Weights of a small image diffusion model: num experts 64, patch size [4, 4].
Rows from block 3 of a small image diffusion model, named by matrix and row number. Rows with one number within an expert belong to one neuron, the router's apart. Each number is 128 + 32 x the weight over its row's rms, rounded and kept within 0 to 255. All counts start at 0. Numbers have three digits each.
Before each expert's rows are labels from the 100 images, of 14976 (inputs lightly noised), where the router gives the expert most weight on average: "lies over" is the class under the peak. Only what is clearly more common there than usual is listed. The data: simulated stained blood smears.
# router: router (model.blocks.3.mlp.router.weight, 64x256), inputs 0-127
# up: expert up (model.blocks.3.mlp.up, 64x64x256), inputs 0-127
# down: expert down (model.blocks.3.mlp.down, 64x256x64, transposed), outputs 0-127

# expert 17
lies over: nucleus
router.17:167103082167118107095124145128161150104128181145113135141101099117143123133115170151139142185151107100110111067168099133175171093107134112167067110127155110085115202075113149077091128073136118195117100165096107037123158120107104133078195153085117115149168150121230085137128111109196133137115125213095179103138100162166178147124129162133127110094127099138118117144136099137138144094096
up.0:155078068049097129125104135114209120149142162148182162133095147142084118140137079108114175139117127180142114150109078156123107138185115158082122150105153147134100022120150122149081161134065138141170199191188128101147103071143129079141116165117065144123098111082091120126145115151094143080175202108144184158095205108093157091098100140127142130119107124097151114060101101096115134095118
down.0:196145145084164182103102137141148104124124135108154076125147081101155144129059153093125171118164109127151132156178112143133125100106113124163123094046135093147110081166077187110094155104166086156103135162096195103157142102105140074091153145189149118141136157160133088104107161142109138139167126141198110097182108049118159161136120173099140173142117173131102154144140088176066108085157
up.1:113088155169118134155132139172148088124104192117168128143080137146121093084121185108107145166127095123160119130167112156102181119107068136111101125174146127125109182155068148036159100096144120147157167135169071149168164059087119101149146111178107179177163152163145097151132096142155113164176153113117137109147129061165211156080152092150083099116190080122106194152143136132115125144141
down.1:084128115094170100146128100145149116119108155104128085160099139161151123132077112122098149229088076093097113162144121117100140089130143076157106127176133222095152167166136090081123164140129111113144156190149092085090182162104184150140114134000201156143116163114109145109181165139125110171104124097133093101148138081167096145109135096113150138162158160104148158151136122139143095128124
up.2:109114100130114115126093107177143117134203162118130122106110133148085100132089083110088073148133099134157128193145119106154101104106169099212107103151110131100135157182088163079162126161111128128127120152162182157095145162065116174099133112117158169150149152128100124153105117137149135124138158224133188118106159142083106133093121209101159110092191148105078131133067136137149147114097
down.2:171132121135106103143123142188123098121137049150118147170113145147062120140146142182138165160164095143120118084100130130126131177131165114126129155139121126103150111138114147174122109115186126165086138073148100194154137141163143083124132165204057167109112178109145123069077096137104144110171119128154196121154117172099152113161112187124112106104111189176121083081136091109197147142160
up.3:119099126138167114123192134138109126096116121136153149120095174128159124139180208133215106133144159111126107100196108198120095127104089133130128138136129108124140124116113125153103097119148090164111168136133089106138131155165142099128152162075125128107107175135181118114209133100126133147138153094077148141056119020145156138100162104107049096123104100147119091122184119097102105108155
down.3:194184158143094110152102147131111207100099092154132205103068088135140138151147162182152138116156149126126125130155141069141101083127117107109167147179117236148155134153100081153119120122120131168125103111096160171143109110019212119029134109155075121063158147087139101056125101137079157121178113112130123120172116142114135125119127106108132123094171118103134125174161139121164124108122
up.4:116117149135107147123113116096117111141149121139146134108070107192062106113126145104122087099092117125120142181117176096130166150124153136061124139148149079132109007113157084123116126140090155094143161149128115163153174155129121066141119135099097135137089119125088095152087120106102124105076118150144138133125180156135140124114124082107111131134168134074177096168086173134099146141136
down.4:113139125208172103136064080128115081161161117165115092185112134124139115131137123140188082164159133111152066071120122058183140146161144116107141097102109123119071176138102123088129070126162113127124159142155097129157166172128189139112153124152079189100154217127140144110119099135148126125071123102168181162100156148042145113173107179136093129141140097145119131086135143171143107166121
up.5:116129080139140096083121168078117071179176044135137089086123108119166142161090183154174163164131196062136151150120144067161106123095095106098095108128128159183124153140175132133132182100149114117139151111128182070130098136117117106117092145091042124113135144109121113073093149044137120130113075145126126164141120164075109105139169135149096172128188145144114154127107124104180107124116
down.5:116113094179109097160127142146111159126101091114117123093069180165128141134060086155151127163126140146093112161117120076137126142132147063136111115173065176097130149111167111124139096096079167127059138102133116107164168168184128117158127090060163157128069142103116155109103134128151134171085106069056158092114110106147091116150192116178114151128150166091165146124110142068172134130153
up.6:160122139108130155124107135133061154140165159097111098110190132083149131117171144049131146117166130088134119111124147161133130091115179129141176161109127151106144165135122124086085107130151111184074104091138149164136155150088069146177145079184150096101156154166132115147115100123140063126108152190175122113125117122132112129156135124075099106136155105135116071166157112109101116101144
down.6:066124170115093131120104100121148126158131155149122101160145177115170122094131158152173129144126098137089148087157142054165120248135142149173131170131202096114127192153135129145120119223147105123142168188149092118174124132100151158108146117091131173115147198144157114130123102134113129153112122085100118178114140068114085109141075131135139127167107196151121172103144145132157125142146
up.7:186147161156149177133121075134141104166155129151117198154116150120105146134143145138103079035112110122098121180162158144110125169144118203189170089126039125125119037152139137117137139114041132146097155132095127162077135140119087114172147120153113127180119030128122144110095161155123133154121164145131147087125147137100145124101137089153075160151112117124093148102091176168118156126136
down.7:123155100145104139169100121096117123093131121136113072121141136150156118130150143108156125191149138137101143112130116121144135177141060157191162088176006087135119188096120149105149085098209114136160138131170095095149184123094117100097133074182144154070094188155084171063103153096132120118147107129102154063113111119062089168170122116110125108112131099180145094122139116105166069109121
up.8:127160125181137100111099163095145137107099084140143133054127095163123148096111116148138190176071092195137120107185126162142151114111136075080041135087134144148152147131149120149079143118131179134153108136075121077165136113101068140150129162083095072092147150161141090055098145169127147138103130102139154122134125116194127165189169091117093099129139141197152097122138140103122138109104
down.8:118113133100110134149098186145152108106147124122115118171112152109116176118054129150158042159159132158187138128159159077154173109133163188118128061139163059124108098203090105125132083174123188122140134162142131162143093140166158132082137116250145099152143184097124198157097099119097174136141137127166118167122139172090097138140083109182132130116133143129096120088078160104165158148102
up.9:100163174095119101160133097099108140135128176114075132135106190118124144159083134130066118123111097134134100146106083111132096107137214093154123128149061089109143089151133142159092109118121129120148045157087159089071131093147112193094126119104169128112142121080131161133127103100118142113134178168130176147111106200077103170166125208111119113133110160110115090117146142124157104114129
down.9:131132132162114100119069152082109095107112127080123040103174128148197114148119069168185119197125146136114155117144117106134164173107092179123143101100070161110175155099176180057150085096179119106111088111136099091188175129152075081119121119160145172089086169145109174082145157127132072179143103103126112083112152131098131132099089119148137153153122119125107131116081068108186124132162
up.10:095140126146128081125142132137137143098078150135150149122130113165142161121132190105247098177165107137184133091178134158138185152094077129126079130139120128142129185139150139131111125131141134153134135096117121117164151085122131116134133132107144082135158178158183082084163097168196100127117102138097137093084104091189226194150139081098018085129181059140090168127155136105110084179116
down.10:093115168133119141106105201107132147124118120110125119151133176143131147094121144160079146188069116157118133118081144139155189087116159191119132118145168156068200121158108116127182125116136188093131141166102144158135107187188179130099116158141168161149105206141146159143112117063113169171091124102112135111159149094114108144111069101134135060140157163123033107078086116145142157138138
up.11:104101127125103129092112097131166164120120142086141127115048106126127133122122181100175113135195104121100137088196087107127128125137000086117104156055112130120140146099136174113112126146150139111112131108135074189152149189118097068142113105186168139081121156164125092139126107070157120125100170148100147128114132076117115073154112039072009117124117112121114177143144129150166142170154
down.11:187143149102099107137126124119146134098143150091099116148102078136101126121114109156118054109132145138118092101151131135126129122158122200144120106082128125132091105152150106173118149165161154111139115170095107122107098054136181129075128174145099106026133087084153130175097146151120155143087137115152102144157139168155121121109102092117082134082121121116107085146093151142147118132149

# expert 25
lies over: large cell
router.25:144137083153096108166089166108101140105094068097151093118065149077109133193149153168123096168134136090158085105138087124107148136125122103153105095104147138142108145131118162085099122118145139127153115183113175018148168108122124142082179121087114076163174118163119120123108147160216089123139112052131198117145123150067148171182091117135107111125143099136146189127104128144154114110108
up.0:203135097141108121130111119148177181163151181141162086134113118139137072164127154104125098070130128142081137102136126175134136058124108183143143039129085174144120096105108139093141132146136110158112196129147086165109185114098089103125156128154152124132110104143095078161106150059106131160158161116147131058129180147081124128102164121153116134130086100079156091110093103191135133180175
down.0:136107131096131150120120107144171121160179115079163149177116132151128142100075105073120075160081102132206116114091101160150151111065114075104149186143095111120229175147092177146135097083179145115143172184130070120133107144170224080142184132161182155148140148172120212148113158119177143133125165086083146097140130186124125136130095087158126107132124135109114065073121183093160141122107
up.1:162085137117120118127105099169099128126118124110114150121090140115133090169104116133146140145176121103117111157111153110116107112111139095191112146113118180155106173108116133122174094169134130127089116077139145135162126096105165121112123147192137119089158147141134172098041158067119091154140090080155101104206084112100101115085089185152122141080103159125103138109163133113117114136176
down.1:133086153079122139106102160128092045134158073168159122167153140131140167135153123130155140124159130112136154140132163124164108100130133177096135154139136084118113099148088073167135100147090150111094108114114112202101147155106105103064093128206115177097136138160183150170091149108129163140127106166181195165150138156127159090139120040136126098138091138149106117119102090115019146126111
up.2:166182110139106123125124194092155107073106137148124152162117127127131101130065181113135118130129140121125089083175108133110106144117112123103142094138093168194085166049103158115102134117109111130131195092122103116171084081097094105135129172106104123072115076126175095107114132164138112135117134153135212094106116113187136155142116094155134102115106052132063133146110098154135101145164
down.2:163078167106131115144110189099147197156113147127132157124177165109118088072106118107192151110133122097110165161119132145134093087166164147122123191112163146114080135166132125140123158105110174119134140104149181138129154120135136137093113138095116078194055110112161095150146092132131124121117154135167122151164126103122099150160164054113112197151081165117154148161153148182117145119060
up.3:077122102090158133104089067155140091125109141145118136081062115136125082123105164150169134115073103105127089126139129171150157166184097113130087152136101159106076075178155152096107103157089127126175112181129105210148106168168143124104130129179118140138115141158100138110159106097100144168158115219148162130081122185115174130132102114116132135142127141142082092126138131150078103124128
down.3:101175152174113127194164098110087127107100189119111089132163129050197109121117158099104126090083097176093148196122127146138118058145105145119135121181088130163080186118131120097157161135106105089194116153156181146069163088095133129064164078150137096113136102188099128126127146095119155117166144158089125135064136101145142113132095119111096162131095160162167159145120110168069150100099
up.4:198107125148119103118124170094168148138101105094147149133096156061087128106126092149155149154119192162118119152136125100121134127150105183166101123110163171197127095078112114142144147120138187134128082104144093130111145103108157070136149157142164142092119049098104178134121177137111138122161179158121143126181151115118098105128099086135119120161052138149164128092102108086161082168210
down.4:122179093094127117121126125096172118125120125087135119176106159176146125174142165166092138126115123105121104097122122137062106139118160099161143135120092126124142123154145130133106099123145110068099103196105148103130151083072169113138130098114143157121124123128096102127121141110208141140163084102111134121102079173119146116160141148091120062151169079088178089192155089157123167135118
up.5:118141121130092132150152148122077093159091088141091110138092098119136141160127094129103153094211177085153108108109106163179190093171071121107097127110117156143140072143087142162120130107116132151161100075123139106155120142147148161117160102119148119143106144107109214040073164102116127126152119073111145121112114119151158129141116164159144149123143102151145090111180106151169097087089
down.5:126075120135134127144115152071125082125093113141151088129150151131100127175084102147136163139176106147092101144133095142141094137167171160103089156092090175086139042146117140148141146108128133162122098130197124165099129145092110134156073163143128137112130133079122160072195154151140096129117110094131148098161099102133129129155127144150086158089143136090143130120165133131113143149140
up.6:168164079120121162153143184123186141119138092091171171079075133123078119093197101150144110162112138158097134090144150108151130127079112185124120089098106125125228125152144096110144048125165138147142098156138095099119141131127138102187182161106197068151120131121126140136118194160111152151147119119124127119140168121113120098124148081148044139147120120179159125142105180159089159123116
down.6:101086187106139148108109101152180102120142139116144148123102115110125160143165155144120098152109112081164113077180178075139148120090110110193113015164087093142126198120098150143126090135141147128164181118104140134165123109096136166171135148168181212061225158145130174198124123095142149143126119077135115118131063143084172115081130115108106101103107119099067097073087112106184113155167
up.7:160167128142119150116108185154130184098107112145143148163106129155131114132177103142127117106132138142107119139185129165138152105174178145249116102104073100175217143184096117129178064174143094132102044158121105124111187142122127095227133121096200084130100114135095196165098180142150117108157145104146090075141155094126122118120166118181091113123092115128147162116095085170115121177146
down.7:124134159127139102111056175170121127114099175132142143201119167133068056133128168180179126154151114117166182137086138111112183088111202184063176151076160199066147130146091064136110100097142148153113108147092157129130104102156164147064115094143065153095090152142148196122104136059148171121170105116125145148120098111121140131111142154136126125110136126107091105112128144153079107151115
up.8:187114106111140118116105120132092142156181115193155138084117109112097093176162146137127124127121110135124145116115138095058158194117091136124098140073142200049116135196171125085132150135189130099154186112169165161123177153108126113112132124081144090090136132167127190102105116078155132149133091098091143120165123123083131153125134108135144164098151183157160135118097094142135113118116
down.8:104144095102136109088091147098149085161129155146129116193149143131135157104180150117155210121107109138139183122129152133141106108115117187140126158092189103088136118121116100110132156121099148154106186119109152100080127125068128130215108146119181116194119132175149185208120153094121100136181099152170116123109118131130102122130167042161127132158097151125050165136087171159063090155118
up.9:158176164115136112157108205090153127133139089128135057111168127099121140095174126126104135143118169155148151212120171138120096193110125142171163072142132108095102125135139112070098152124164102181138153142104194101158091124127104122133133139133112147172148046147108115184155128148177102186125127062149140117078093133078172171141132158124145119171137117149139181114139153113128142101112
down.9:102141161176115119145132102116076190147067156159111145098150108078175126109162095092155134102146153135127135150069112154161123094110098164102168112154111153149110131149123145182184132100057127148142123100142133103064105166106103113067157150091126103127155085123147080136111140086152140118104186180072113150089100130193111149144088147100120150105110121157137135135173127125125131103054
up.10:080208080130116126119169142120134104114077101116129124126168116117107160113032173134139102191118135109150133183121152199113144139144146135104128182083122188097140186091126131131117106148181140108149101162138145125139180069167119139209139140120122129128163110148160052104144127200127102122154159129141177122044124093128140131164178104110165071127162124084141127111095110138112150169153
down.10:112171083132119134131143132101137138125075124113146119115122089141135163145117099186093198141122171112108147118115100191108068121144134108200117110125118095116090170123106086170134181164149140136082097189133177165121168166059111057114064140098087105116074116182158110140119169115173140104121148109124148132137137101113134131198146159103140206122125087133114140140137115180097111069099
up.11:079113139158081151100134115111107134129122152129136120083121147094175115126071113059128138105080093060134116091166160070103124105081153102128117111165095144120119199108156142106148221123105107122126117122112123105115163098069133138122119130116113175112187128116080130057077105109103130109142104042157136125156110159151148149201114157098091072171157105145090162148118154110126122158094
down.11:090130121157181162125087092097110081134129162118121107126099164119109131108141099123113106161136105148117111100123169130155120169155201130147101114101129117133179182102209156061146144095118138106153118198150128126121169115143052138128099110119116143150058129142120043110169123199113116118156108177169095122121138147126117166146111138143137185141133063121132129177099075152126122171092

# expert 50
lies over: small cell
router.50:109090172137133178105153077142145163170139123159091117171171141077133190181216102119129090122111102112122166059089170111135175191093091112116161124168188107149153090147160107175136129110088192123066169088162140100110115137163139113114141105149108141177087157095131110178126109155096102069122101141127062165161068114138115105116067166125119181177158151076152076144155145096098104094103
up.1:148121116126139086127105082142130084123102126063155112153147091100118114140145120124155138136166133114112095170135133122076138100092156109160133127089179181104113136134103217062158156125113107149169119168175192076112115137161157119150170146162095106111135083179124141087124127106160147119170118153120081079149093123089187170145109127158092122109138113138097142143206104112094118074129
down.1:129063116164148150110132097104139137114103152095153107083204135164084162129124140071231102196093091159162133108083123071081181103144120091095111139195120122087091111131100198125126128125150116117174166143133082148133106145063169122151092138123128170155143140129133156106139176106121156102139120120158164118124174146186133080102143127105153129140166126167095144190005099184150149077093
up.2:139205110136108113119205136121165171081151105107146198171206136169085167105135139117059132160098146158146146236118159155121067121108103127175061055120178133099176081152138166128123105110120130117131151097117166118101167095119140097134102150156161105099138068176162065174249118083172115091128105157160115119110139193041128144139118139110108102116102108134169157153178136130166149164135
down.2:081095102170168171141138158073149078144112150121155092121160112086120159109124124118167120147123143126089091095106100109106118062162146080121083135155128124204116109099073111146119143138179154119110147111146134121069097117168255119115122093116126133105112142134190191097177177102116115130139076173139131104104109162168140084126111035181131098115188163083126126151153118134128199167107
up.3:124112127098145141132089150119163110110148112096185104137066142174137186136141111115097156113134101154134119086141070064149157081084108109142088136114121106114094162128096185060140121129148095139141136140143104203128130189122121111098150135148156121168129126139173160101198157122123147039110109095108124168176175120146150086122141066101088085085142141131129171100087166161163177145108
down.3:131132154122128089110163120108164119119077105167118133128090131138199082055104147088158143109108150146145151196118089167154105122156108064140203129186145122131146082098089123115103147152084137153075177122105160104133124134077115107184153118077093164121175079160168126174108119115164132107147187057147122088151129121138138076109130127166147124101111149142121123126088136138109115118124
up.4:156029115174143149169114103159143126177137146116087115158143133117100104108110097103129162222084083152127108106140119141108117129175133185098140081121132198167152132119143170130111141135148152120132116122117143155123101141101132104122199094050142090172139142142159146058102097139137089106186114137111114155108162104127123082139193091151107104165104102120139130113161171132158107097165
down.4:093122148091123083112173198213139154118195123138129063154120126125104145117136076168114108116081153202173159125029125097115189150121111168148108113144132165118118152110169064168131116155162075113086124153094124094107146102095170146200112129120095133141128175136146129150108102140144133146162091206121158124127105111134101052115109095173087049095150105158114081204115124150145173106111
up.5:135194179106114103186090079132151079108152100119147131095123058145175124150165168141114117129123183145119112098121126154175184138124174197187121136149139091165114156108139172125116131171151119129112131142149083190085111054123065125214145160095171138133156145156074150149161148156100120128177105213137120178121136057204154127127169154101049127119152153133107112103112132150145132149116
down.5:149095116108070143129108148128153089122154099154084194120110134139134144121201132153125070124176122176141130110124111121154130155145142175099167190184160103165172186135106125151151132117131125193101081138127076169151122116167161120042124133170096138098117187126123120118083115155146119140090100073111126146138111174112087134136124131186100127135057122129099126048162155121132100136134
up.6:105123063051117123133122122073186096137119163104130086157145142093134156113163122129155089207121093106209140158153124108146108121119134137097128128137080183092152133137123120085142148118144166166095116106106161179108127149097145096150113131046087125156141127119141079112080149097147142142182096111150160072155135137110192126128091132157076068175183159122126080110136153084157138176108
down.6:151139122170111080145108157140162128108156146112124153125098146157159112101149115098091133167109121104184131113098141131245116153115141178137161135189119156142116132156104123155117157170168133102129062130141153157108087146082255125183181098068159091136125168116131119095124158094111109108115087206110156115083133190162118090137174192129083064107087153109097131103118088074133166154110
up.7:191091186182146084139158098145099075125128130133143119139172087146139118099083165135069184096146081092134098107082125137136112114146113113195118112128116132090091164075124102113103116100159143163199169153100140108109107158156137179096174142176151116141079071170134105166137109143127125145099129165122081157097121158174193169155120135064174060118090143104131133143180185120167148140150
down.7:104138132139174140065091155109094055077139189103093137109184115144084121178116068132100129163112138230114071116135141113136107095110236081112075139135123199129212106146117148114095139105158141118100121136116086130120148127167182138204116133109109141115160110122112117069124159117128105117097145100168085160182131135141170203075121180110126102121100105138129074133149153112138156158149
up.8:107088138120101107120191158161150098128114172186138132126158131118129132090112184096135139224075120120123085184144142143059124077161125120142098053134180169123164117178141132155146126120140138111143107173167115098124121098161154197103182123195137161123105100115161162156162143148148142151178138184128101142134137156144115152129166138141134110106115146151100131112143103125123123131152
down.8:139093124174118165155110118114103156123111118141150104173114139104142123218112162166130163129088133153124088108077117152139166129111145189093091120133131091153187207134152135067155138166150125126136126142174082141137111133134199072081118117095115171094144145122134111145134111170140113113170145099098118141103145082126108120145121139155130104082130153124130073050135117153069128190154
up.9:136139117134090161114136102169140101128182095171159176157127108118152149124151107075077103096185141114076140204156128097141137139164090163135169094110156063160149128121149136138172168080098115185094161086179138209118132127159105119145127141165111071122106068125111203099146160082125163098171151155078082112072124076124164137102131123160168119110102145107178132089127115169159099070172
down.9:101136106168200135148140181102136147135101123106123103096139140119132170150095135118118139079074155126160118120075128063080184134125126018091152114128149101137122125089161146104120130114070112077119197127152082116123082149085255090098180134114129174155133105161101061101068122156171102116133166172067130112154112095050148105126104134130157126125124111120151117134124098118123132147106
up.10:101133084158136129144173136122160023143098133104118168089196137156131150105167102103129147119071099139105133204162151147089110103111106120169111071091106174128211174130131213093147132132101131138190118128095179101111112092121109100104125151123093089163098108142130091126114102043161125189181127189128105106171086108124176152099191109119092131095163113148172129124157130059138135130160
down.10:125105145150145148078153137160097161094156124072100093146127080072149125152102143151178190140066146070111076116093099118096122128144119123088119118150154123167083126113101081097120080165147121074122158128150113087151127122103235120111141105063156131068141116199114151118128150138118098121158107149090134118129131107130149054148152088077134075119151060121119137109095089094147128113122
up.11:102119119129133128115119127162130153137113127117123147058075076159108131131143139127111144189114173179107107149130155111159120130094111122096057096185103099178104166125170162118107170143191155153108131108070070114109180102100094145098156173151197097157185167092120098141144112141121152169168092138159110149112132062174180124090188069150136156112170119182094162116101153175190131106088
down.11:161130103161172147153141127149119111123210117111073161200104115107089135114116106122164117151156123159123093118130133075141173076128131117081165132107184216126149139112112063136127095051131083089044167105142130116074109110149154133165104137113142153142130164142134128159091147115153106137069063136125124075132113216100122105131149173101092141098121137089077139109101045131148135095064
up.12:078117137142146096161119119168127112107187136119195095125173140125121132135104184116020141180092105126097096179167110162068175119104093162132109084151127161134152154151084185111118107146199103138103113120175122062167145142078114172159165127142139075169109086160127156024098088102164120143135119094128110139125173131148188126145177092135143102110131120112128158103162117131100112117100
down.12:073135107126101138121166113149076124144158163139103125166193109092108090110117100131198106135075114153073041100117123178120133152169150174131097170142111130096115189151155130126126123070194098120106106124099156149156181101167100161099109135119116160162178088138133151119116113080080112126106116119108139147079138098139064118164104077091107136094184129185168135152132139121098156144099

# expert 24
lies over: small cell
router.24:060102112106152042138096126084180063119134182071172114113104169167153163098078084123109109146149113120100174151096106082152148061118147165109176107075091152117179175148194134142138101138169186124124129121110145170105113110090136120196170107142103088109160087076109088158104145185086104152159131194122107112107121126115119134126133157136117133111151110110110139119097158119132118172185
up.6:057136094132121146148178143157095141086086113105114140109159138102161121159115096103119090141152124112073116146117135150081089196140085075115095151134095127220155104213154084111092149123151110083124119055147130128093107160114174136141156127159083094120088108126155179109046134122122138085127123069122159100116075131113114166143137141123132109148135151126131109122170093103169132129113
down.6:125121130121084146122116160139094131121147102145139112177128084126081111118139146168160137128046180102118089088153161109001175153068160110059151149110107067090140161105130108151077081170138146137123185130120181113130080138092034097148100128123143178123140190118127150144036128086119107136118151147088157152124143073104124126116133119150107137084112113135086128124128138120162089139111
up.7:157133130145130166091113084178068081136145099086102132150112108139143105147132112108103119112149137152106134187130124136163156077147115151112152148137137133142233111122093088145137126077125095147101079126142149171121150119192108093174127114139089095174109043149135175182139140043152090130120155141100108104135084104058155153097249059137116151167088160148113138131159148145105174058143
down.7:191119174126160188143118115123166189126108051147167124154146178121137141170106106156162103063146106106143132160155157129172160135125119140095083079171143124109103119178168120149133117134114128115154080134158161078125121101139163132038155137142146136103126152099086105103145178237131182073115088090131125196106158125093135102163145095137168140155100097094175127096128141174153155173113
up.8:195211098139125139140119116176130144138182117137120088136116104092150161123162120050135093025148108149114142092128161129181133131150106181101167097133143157162160119182127127112138061133176137159114105081129167202166157091134129075137147120111146064117093118171126112141131144099153128096152172089102152116165138062118170124080170124154047122142079166158120095129097139175152121134168
down.8:137170103142136132086060124117136173135109119132176141152103107079138097089122089121135119087182090141185069112159109146168138100211161121164084169135134115083113164142196108082217120167099134123081131126135127111128125190149066128101144087092140085131118111080169111140131097129127121084089147154125116194108137178051143149133184145133136174088121147156130156134161110140123097123172
up.9:106168174133131126173155186106147120133129133111150110121240160161066166085097154128135152149090198212158163135154110136130061099087098143135132120106124117065093120111127156107123192126061126136166132119081146105134056149087129118106112113137175158131071132146162120031210139117116140125108122113117103113075125178126127080161099177081140140130142067119142129160107128143163155123135
down.9:115156127142135126125151180137125130153128175157095103151070138119111166133169143102151118078148122187105134135122085126147077152145116070094131125178189079099098131162178143136101120132134200135167145171189106077104134150191170156176134127069104104114120127106119157203120122124117124114109087170132094167088141166122187138141104213143191113128202162117120140090099127124167113170046
up.10:098115095121123123115161097103148090083040134056146115181149132130140153096183150130118122173164099163133176144118036169101161141070132142121167140148139118084146155150135174111162133163139108158152128135080217114148121117098142095122067169128155111137136175164132127101133104147143084090100164179155167092089094132084155160135126040095098075043084116113135136131135098088161192153133
down.10:131148142180196142130133141176174198150122092144129140118140148160112151151133117165158158136133142125126174143124129133124123109103140099210142123123111204122167140126088065163111136097118141159103112160144208163052111117098165128110140134109085135117136140115199188124125107114075201100127109117075144101120130129142108087117128000128115124104100140111149088156141127170119116172130
up.11:036144122065115109084134111099149129067183084182154096103134172121146140094093192115122136131104100070128123115055083131140059158139070105089071104149112141214121123140176132119072116093125121137116158128124095155100135139102148132108129075105149080148133108150123112102119151135152123137156126181200116105163169153154138107144109106113138146124167145051156151130090175170142185190108
down.11:138119138126148133137122105109156156121126107135152162152098195129163141156089081126146120097115163077139104172178130185114190154150155122243170154150155163192129114075124140126172060110152103167120139114108116142158161133142124116091116125115124155089147160152178104089156143122123105148127107086171090190124111114129169112123119103113109138133150099164069098057180124098138140164127
up.12:087142163178189105108102222117135089158087146131144180107115099174157113113078130149120128148137133052165069153149160075195126137146158157084125113111109110123134161152162140177147168157141171137177058155136099070129135106132127143156181151164131102076141137138136082139179089133122124192174108126115131117136093088158127158174075084192166132157131044148138126094136109113114088180103
down.12:186107142130111128157111165159158223066125115175094100100200110130131129163098120146170113142136102083134155177132168100130066106139158092233159139068136139183126119100130094174122153139161124138165091177139143134091079082103171113128186144154116101163102056103139154146159184196139149097160108069072120158124144066098152101174091089167100172145165154113166139195141122108114099170136
up.13:152101142148147178122142127109121110175100104161132097140144141124130088175062134122107083133117150089118094182138148105101108186158090085114143111151124141179141034205154145167120081135151121086117113129119097144114070149117142155137148125196119123162063111057109144093080110124113175118159108149117120066122114144133112166126136164180152145169150135139145115105128139131091111136134
down.13:070134125105113115119153131142125119114128119166127131163138128103120178116147159129126190165102088168096099118114151123101095086079104113160122106089194128166138152125132092084100160144174168123080160072144133213137113200108135134200090131103069100194122134145080135134110104057117173160124184160154156087147170078103081152086133165148180130080114165147135126098108118133126103137142
up.14:207116139179073116101176173092128137119139037114185138152174130108157131048179129120087194194140083138138120102160143086149095140088172133149133108101117136069080151143137098092146141084170144159138113161153136100092086093158139099111116166182214112162115078115125103102139222161148117136128130159097157137116090103128121099170118097116184188178133087121096127077157126117139152121152
down.14:176111105129163158168133127078117101083110084136135100125116137150100145151109102144087123091092122113093120150103141157176105106146046154137151173146074148151111110152145164152180162140129107160171163068072158124139162150098080134080096153090109075125108108136110134099146114162118106109128158150141167159142193056107135151148155132145125172120084094130094086142131178115088148151112
up.15:146152082134083117148151155105142187141127130195118136113127128129147117144084149140173159112105090085097135145106131083149146096119100111082089114100104182045082169074137142141108061169182105200174116144136119155114154111147107129148175100131142084066133081125095159125090130091127148205136154154113118036181168138105153118174150194103128090073116139115145113123114132179085135087102
down.15:144091165136109152136092132089147147093137122121167132134107117088153115104114102130132131129096137091100101179120125076167137118132139140115122113114084099196124113219089117112116086082063056092154118112154084129107098107110194122067168109118133154170146100128136139109106160146112103077118117110122126107128114163128175100158129129062151151124121080095125119135109147168071081034095
up.16:134087151116123126165134166100174116106144138109190140120165166124147137101121080116127144192073165156171111146134109095116148123128135138131120136126124095087171137074122122150107123111076170064088119202129086077027123149111124135160098118138149108151083124114152159107132145130132133106170121129137076105121118161105078122097130157149111170122154128162118124156137140103149095137149
down.16:162199139096129138109102128113133153210109146151131074073123164152124172134166154139128096110104135140134126150121161151127132179123108166117135126192083122099110092164138132159142108141058154117135156179154075172116142149150097121152174132084124119129132083088125053194114136162116134086117114185132105208135158165084161146170105155133146105214164142129152131130128146080144120171126
up.17:070110107121115056134119073140171090101172204111134168187077136164147116127158093062139139096110067134150167113137080126073126101117139109150139139112126168120122183138138136091148108177147133110132117124101102162147150094086114133136128125131112108072154105157131052122114121189135103122124135128129116128159130087124187148114192170152093099043159128061146137127095167065099120184140
down.17:060130137115112182119136058093171156082130176040120189163120138143124126103135078145087138082124178064133152097128145168136128157127146116167160160047096154165110164127126101132178104114116092106148150146124100052127114155130143115146189159113168114144152080111135155127150160092107114130112147068143109120164149120208119134156119176078093097131094078150176094138197134138089157093115